config.toml
encoder_arch = "convnext"
model = "contrastive audio-text model"
dataset = "drum patterns on synthesised drum kits"
train_examples = 26041
gain_aug_db = 10
noise_aug = 0.002
n_mels = 80
hop_length = 160
input = "log_mel"
spec_augment = true
win_length = 512
tokenizer = "word"
vocab_size = 159
loss = "softmax"
embed_dim = 384
encoder_norm = "layernorm"
encoder_activation = "swiglu"
encoder_mlp_ratio = 3
encoder_inner_norm = false
encoder_moe = "top_k"
encoder_num_experts = 8
encoder_moe_every = 2
encoder_expert_mlp_ratio = 1
encoder_experts_per_token = 2
encoder_shared_expert = true
encoder_subsampling = 4
encoder_layers = 16
encoder_width = 256
encoder_kernel_size = 5
text_encoder_causal = true
text_encoder_width = 128
text_encoder_layers = 8
text_encoder_norm = "layernorm"
text_encoder_norm_position = "pre"
text_encoder_activation = "silu"
text_encoder_mlp_ratio = 4
text_encoder_head_dim = 16
text_encoder_fused_qkv = false
text_encoder_bias = "all"
text_encoder_qk_norm = true
text_encoder_parallel_block = false
text_encoder_inner_norm = false
text_encoder_positions = "sincos"
residual_init = "none"
optimizer = "soap"
beta2 = 0.95
lr = 0.0019
beta1 = 0.9
shampoo_beta = 0.95
eps = 1e-08
precondition_frequency = 32
max_precond_dim = 512
one_sided = false
adamw_lr_other_params = 0.0022
steps = 7600
batch_size = 256
epochs = 74.7
lr_schedule = "cosine_restarts"
final_lr_fraction = 0
warmup_steps = 150
weight_decay = 0.1
adamw_weight_decay_other_params = 0
Rows from block 5 of the audio encoder, named by matrix and row number. Each number is 128 + 32 x the weight over the matrix's rms, rounded and kept within 0 to 255. All counts start at 0.
# fc1: shared expert up (encoder.blocks.5.mlp.shared.fc1.weight, 256x256), inputs 128-255
fc1.17 [102 104 120  86 133 113 161  86  82  94 124 131 145 190 135  83 128 164  77 131 119 104 125  95 140 120 173 160 137 174 184 100 134 113 130  74 169  77 127  90 126 149 115 121 137 103 110 132 141 144 109 108 106 111 125 113 108 119 121 138 186 144 146  65 120 109 147  76  92 114 155 122 180 160 176  47  83 212  96 106 123 143 134 114  56  87 150 119 107 166 136 130 111 114 136 112 149 138 123 117 119  80 105 187 116 157 123 156 121 148 172  79 143 102 188 111  65 144 158 105 115 144 103 107 144 124 139 131]
fc1.18 [155  94 154  49  53 165 119 115  90  81  76  87 125 143 139 168 145 166 148 147 195 142 122 146 145 155  93 160 163 102  41 131 114 118  80 146 159 102 139 150 125 107 110 143 133  96 125 143 185 145 177 169  65 139 201 141 139 170  98 191 129 116 111 141 160 137 109 156 124 157 115 136 174 137 192 122 131 125 136 126 103 132 182 138 145 160 110 132 167  73 115  76 147 167 148  85 136  68  76 146 160 163 119 119 123 142 151 103 124 101 119 108 142 108  73 103 127  89 130 132 159 141 111 122 156 168  77 101]
fc1.19 [177  61 101 112 140 182 114  87 134 173  95 135 146 155 106 157 108 141  32 132  82  98  97 166 141 142 156 141 129  90 122 182 155 112 146 191 123 111 110 141 196 102 107 183  87 124  81 174 132 131 196 143 157 110  97 166 108  91 160 129 145 162 181 162  50 125 144 140  59  89 119 117 112 107 112 172 127 165 102 138  58 177 141 138 113  88 137  75 117 144  97 118  87  45 156 147 137 126 146 122 146  80 168 171 136  56 149 113  73 135 137 131 120 124 169 118 109 150  91 155 120 173 148  88 128 166 147 171]
fc1.20 [105 115 124 155 162 128 179  91 131 113 105 136 140 145 124  80 154 114 148 130 129 113 141 144  82 129 113 120 102  82 176 128 117 139 151 157 128 126 152 137  87 129 113 132 173 180 106  95 120 169  60 137 159  67  99 118 122 132 148 105 168 163 131 152 193 192 148 109 157 118 137  86 154 154 132 154  77 118  88 130 196 122 163 101 144  98  65 122 147  84  88 109  69 133 154 122 155 193 109 115 133 135 120  89 159 148 144 162 130 154  54  98 115 134 135 105 167 127 110  99  80 169  48 105 124  90 108 141]
fc1.21 [111 135 110 103 147  66 104 135 130 155 139 120 145 155 134 139 112 131 124 150 108 116 147 148 164 135 133  96  95 176 132 148 117 128 104 147 104  87 135 138  94 114 121 177 152 103 136 146 187 162 114 152 175 164 156 159 126  75 163  71 136 146 156  38 124 115 124 172 125 116  33 130  95 139 136 156 100 105 142 114 150 108 131 124 124  98 162  82  98 101  99  99 172  87 101 122  82  99 123 190 165  69 110 107  84  92  93 152 122  84  86 145 140  96 145  66 142  89  83 198 111 130 156 155 116  97 154 148]
fc1.22 [104 134 121 103 155 180  88 119 137 169 164 131 133 136  84 108  73 119 143  63 140 144  88  85 147 181  71 131 133  97 117 176 122 151 246 148 151 122 146 160 112 210 163 107  33 173 105 167  43 188  93 115 162  96  95 121 140 185  72 126  96 132 149 156 104 108 184  84 170 131 124 154  97 153  75 123  79 123 148  92 117 123 109 157  94 113 143  58 102 100 178 156  96 103 136  88 132 147 182 128 151 132 128 114 144 109  92 185 163 146 160 141 110  91 136 139 144 111 162 146 132  84 179  86 127 171 218 153]
fc1.23 [131  80 137 134 135 174 117 164 141 156 113  78 121 162 101  89 141 119  83 104 135 165 196 127 138 128 128 165 139 175  61 131  71 170 117 165 119 161 132 126 154 131 124  81 120 143 170 103 129 155 129 103 159 117 118 144  70 143 105 115 132 145  79 150 135 109  72 156 136 160 191 131 139 179 139 147 187 143 149 188 182 138 148  88 133 176 156 148 143 129 136 116  93  75 166 109  62 125 176 122  98 111 147 180 149 137 212 103 131 123 127 145 151 114 141 114 170 119 135 117 140 181 119 106  83  69 159 170]
fc1.24 [ 88 130  79 141 132  70 158 120 132 106 139  94 135 111  76 142 172  69 177 177  95 162 146 162 141  77 112 178  81 134 182  94 102 112 170 164 121 168 108  93 161 116 152 164 119 119  93 128  70 160 126  57  81 172 117 114 152 140  75 141 171 160  92 123 166 117 114 113 109 135 147 119 180 121 130 105 117 121 119  89 161  95 130 129 111 122 164 144  58 118 148 119  49  96  94  81  95 212 134 164  74 106 152 151 152 137 101 105 177 142 142 142 110 141 120 143 152 108 169 115 180 100 116  95 101  98 104 101]
fc1.25 [119 103  99 135 192 160  85 130 127  92 164 167 127 156 166 115 168  10 182  91 113  98 131 116 162  99 133 106 124 182 138 113 116 126 114 117 181 105 142 117 122 157 163 148  88 130 153 114  64 212 160  95 107 189 126 138  97 100  98 139 123 126 128 140 133  98 126 102 126 149 157 157 120 174 147 156 226  79  86  85 116  88 100 119 126 143  87 100  59  76 110 161 128 143 205 137 149 138 147 150 150  91 172 108 148 162 118 162  98 113 115 121 134 118  54 170 131 102 115 111 133 127 105  72 135 183  97 149]
fc1.26 [ 97 129 123 118 144 144  76  60 146 135 150 108 144 152 101 135 129  92  67 217  85 150 122  83 120 139 100 143 120 116 120 116 200 179 113  30 163  56 123  93 173 142 167  47 165 152  96  99 147  91  93 101 127 130 151  95 116  99 106 167 162 142 106  88 125 114  88 143 112 182 161 151  91 107 111  94 142 140  91  71 100 108 118 133 100 147 164 148 177 149 104 181 140  47  92 144 138 143 113 123 133 132 115 115  96 184 161 169 120 117  64  99 152 127 174 122  94 147 148 131 126 121 112 156 125 128  95  70]
fc1.27 [161 179 154 138 171 121 155  90 189 208 142 158 162 107 162 125 112 201 116  94 120 106  98  99 117 148 152 185 111  94 121  65 121  90 113 193 108 137 131 146 138 149 161 107 137 132 143  65 125 113  79 156 111 144 143 101  98 135  97 117 124 174 127 129 161 181 149 145 111  97 135  65 127 158 116 146 103 157 135 110 165 175 125  96  96 188 155 162 105 135  72  81 114  96 137 142 151  94 126 123 110 117 141 150 193 148 167 148 144  92 199 114 132 133 108 132 121 151 177 124  87  38 111 116 115  75 128  91]
fc1.28 [108 103  95 127 122 105 134 192 130 169 102 137 114 188 142 132  61 136  47 166 126 112 116 133  29 133 154 164 138 105 153 114 154 170 159 117 139  77 135 136 122 154 161 127 101 152 157 123 149  67 184 119 164 124 122 111 171 101 157  90 153 141 141  89  96  90  78 162  90 145 177  93 122 156 110 150 160 154 139 159 133 111 101  88  95  56 161 158  85  88 153 167 115  77 158 140 113  38 134 130 144 145 168 123 123 159 142 102  72 108  84 175 145 128 133 109  83 154 149 148  83 165 133 146 162 137 116 147]
fc1.29 [161 149 156 111 149 119 155 179 142  90 178  78  99 140 147 147 128 158 113 132 169 120 189 121 161 143 157 134 109 166 189 130 143 174  86 120 163 203 125 132 146  91 143 133 165  92 133  51  92  83 126 149 116 157 120  20 108  80 161 201  97  66 163 176 127 127 130 158 172 117 110  70 169 146  84  72 145 115  79 172  79 173  67 138 117  65 155 105 101 106 169 151 154 114 136 108 124 124 123 136 122 138 138 116 129 137 124 119 128  97 150 167 136 115  78 175 124  66 118 125 164 183 133 142 103 108  75 149]
fc1.30 [146  93 113 128 130 138 160 129 112  76 103 115 111 137 157  90 156 140  96 121 144  90 155 146 182  81 152 145  85  91  74 105 117 150 110  84 118 117 126  50 127 117 128 109 137 180 161  94 106 122  67 161  98  96 116  92  82 109 142 159 150 144 118 109 102 147 136 150 192 211 150 118 126 124 143 158 121 135 139 148 105 146 128  98 139 137  93 150 154  47 155 155 121 117 117 165 204 148 130  63 130 103 154 154 200 140 116 174 129  96  99 153 132 145 155 161 135 153 135 154 126  93 122 112 158  69 166 145]
fc1.31 [161 136 140 114 142 150 102 117  46 119 189  84 136  92 124 107 203 157 158 147 155 172 147 129 147 149 150 155  79 157  79 120 141 122 124 160  78 115 116 174 115 114 122 125  93 124 117 161 111 140 138 121 121  80 163  82 167 114 117 196 141 171 116 113 137 165 117 122 143 100 143 130  76 178  97 144 150 164 131 133  97 153 113 145 109 119 181 128  99  91 147 116 130 152 160 144  79 112 137 114 123 100 122 122 115 128  79 117 119 102 145 142 112 143 172 101 165 174 144 124 146  92 133 121 210 107 106  86]
fc1.32 [144  91 130 151 134 139 145 134 154  59 192 104  96 135  64 140 185  97 167 141 160  86 118 114 184  83  89 113 174 124  86 119 129  90 205 108 123 172 140 128 167 147  27 111 133 171 161 128 166 176 118 144 127 106  94 116 133 133 127 179 177 135 132  63 122 165 154 139 117  90 109 138 142 140 128 109 137 189 144 137 146 136 108 118 156 133  77  78 158 147 134 153  76 173 113 126 114 104 102 114 127 103 173  84 141 129 111 120 109 129 104  58 142 111 173 144 110  93 126 108 123 148 127 174 136  95 120 110]
fc1.33 [132 152 146 126 128 149 123 140 152  96  93 118 149 131 163 178 153 144 118 124 154 220  87 141 113 130 114 108 172 140 137 124 141 151 120 123 146 165 151  91 114 166  89  92 137 141  84 121 160  78 130 103 116 125 132  35 105 135 128 123 161 133 137 169 150 170 188 141 126 117 131 144 189 161  79 133 109 145  82 159  92 161  98 137 167 148 103 155 125  93 162 127 153 118 143 128 102 131 159 150 135  81  93 181 113 169 140 143  82  99 147 172 105 109  97 138 147 134 102 120 159 108 187 123 146 149  99 125]
fc1.34 [173 168 137 129  88 102 113 155 118 170 155 116  97 118 119 142 153 161  93  74 144 120 158  87 129 157 156 110 151  98 141 118 141  83 129 167  98 109  52 123 130 136 100 121 134  93 142 132 175  70 137 123 150 129 117 134 121 110  95 100 121 115  98 188 169 181  78 128 202 110 117 101 186 131 123 132 117 167 216 107 137  95 188 159 148 140 137 159  58 125 156 131 130 116  84 153 120 183 128 137  79 127  86 146 101 127 101 136 134 119 122 108 184 107 146 107 133  72  81 104  93 136 109 151  63  69 133 172]
fc1.35 [166 119 118  31  62 115 171  90 101 142 157 150 140 190 126 139 112 113  94 101  48  17 163 170 119 168 114 113 161 129  68  91 107 155 132  97  85 126 117 141 142 129  83 176 189 119 134 170 146  83  86  84 181 101 147  69  94  65 110 151 147 137 200 149 143 152  48 188 170 116  74 125 125 116 123 154 181 137  96 118 100 157 122 103 106  98 160 190 142 138 107 167 105 101 150 149  88 146 136 146 144 191 121 162 167 161 145 108 173 111 146  91  95 126  65 163  74 108  58 140 167  40 127  55 129 150  98 131]
fc1.36 [102 125 175 154 146  91 121 144 114 130  60 111 128 127 198 101 102 162 169 185 118 120 176 126  79 173  82 123 155 117 168 157 107 151 123  69 117 122 144  72 149 130 144  90 113 144 145 175 147  96 176 117 181 129 161 176  98 151  95 136 121 112 162 142 105  92 162 104 154 153  37 140  61 116 116 182 185 142 132 121 160 124 149 142 160 105 130 138 191 155 149 114  92 138 153  96 143  94 114 109 148 133 163  71 145 133 100 145 124 159 151 133 124 139 135 104 116 120 154 134 103  90 148 122 172 146 117 132]
fc1.37 [152 163 104 137 114 100 134 101 124  72  89 143 110 134 127  71 128 132 115 177 165 209 129 185  89 118  85 131 223 104  85  91 175  97 121 125 165 151 164 124  45 116 110 128 117 128 138 135 150 129 103  86  92 136 139  47 141 139 107 186 107 140  60 137  27 132 186 162 114 135  81  90 123 191  94 170  60 177  92 176 123 169  92 109 150 145 142 133 146 139 202 115  80 196 156 108 182 129 168  74 148 141 170 213  81 111 122 106 139 146 137 130 146 120 127 121 102  94  96 184 142 205 194  64 157 134 146 156]
fc1.38 [186 137 185 134  95 181 122 118 115 130 112 124 137 138 103 212  68 113 107 125 124 179  90 125  87  81 165 128 103 118 137 126 126  89 131 111 138  84 148 170 136 108 114  66 127 152 124 149 120 157  95 151  58 149 149 139  77 122 113 182 127 102 166 101  75 114 112 148 128  73 119 107 167 149 124 125 112  76 136 129  87  70 106 107 114 114 115  98 125 183 100 145 131 146 159 156 117  61 143  66  93 118  72 112  93 107 173 123 134 100 170 152  75 157 110  92 119 134 183 117 168  59 171 118 112 131 115 203]
fc1.39 [164 143 149 161 152 144 157 137 145 119 227 105 143 164 117 104 104 148 139 128 124 123 189 133 104 192 125 140  97 127 126 165 100 105 118 148 141 187 127 175 134 120 147 164 216 143 127 144 103 126 135 152  96 187 120 115  74 133  88  83 109 105  89 104 135 117 100 131 150  82  71 116  73 171 161  81 142  80 115 126 102 124 122 140 105 125 187 133  70 120  71  89 164  43 122 113 121 163 114 163 112 184 151 108 117 160 113 112 184 130 148 152  77 115 134 153  87 111 134 107 135 164 126 136 116  99 204 150]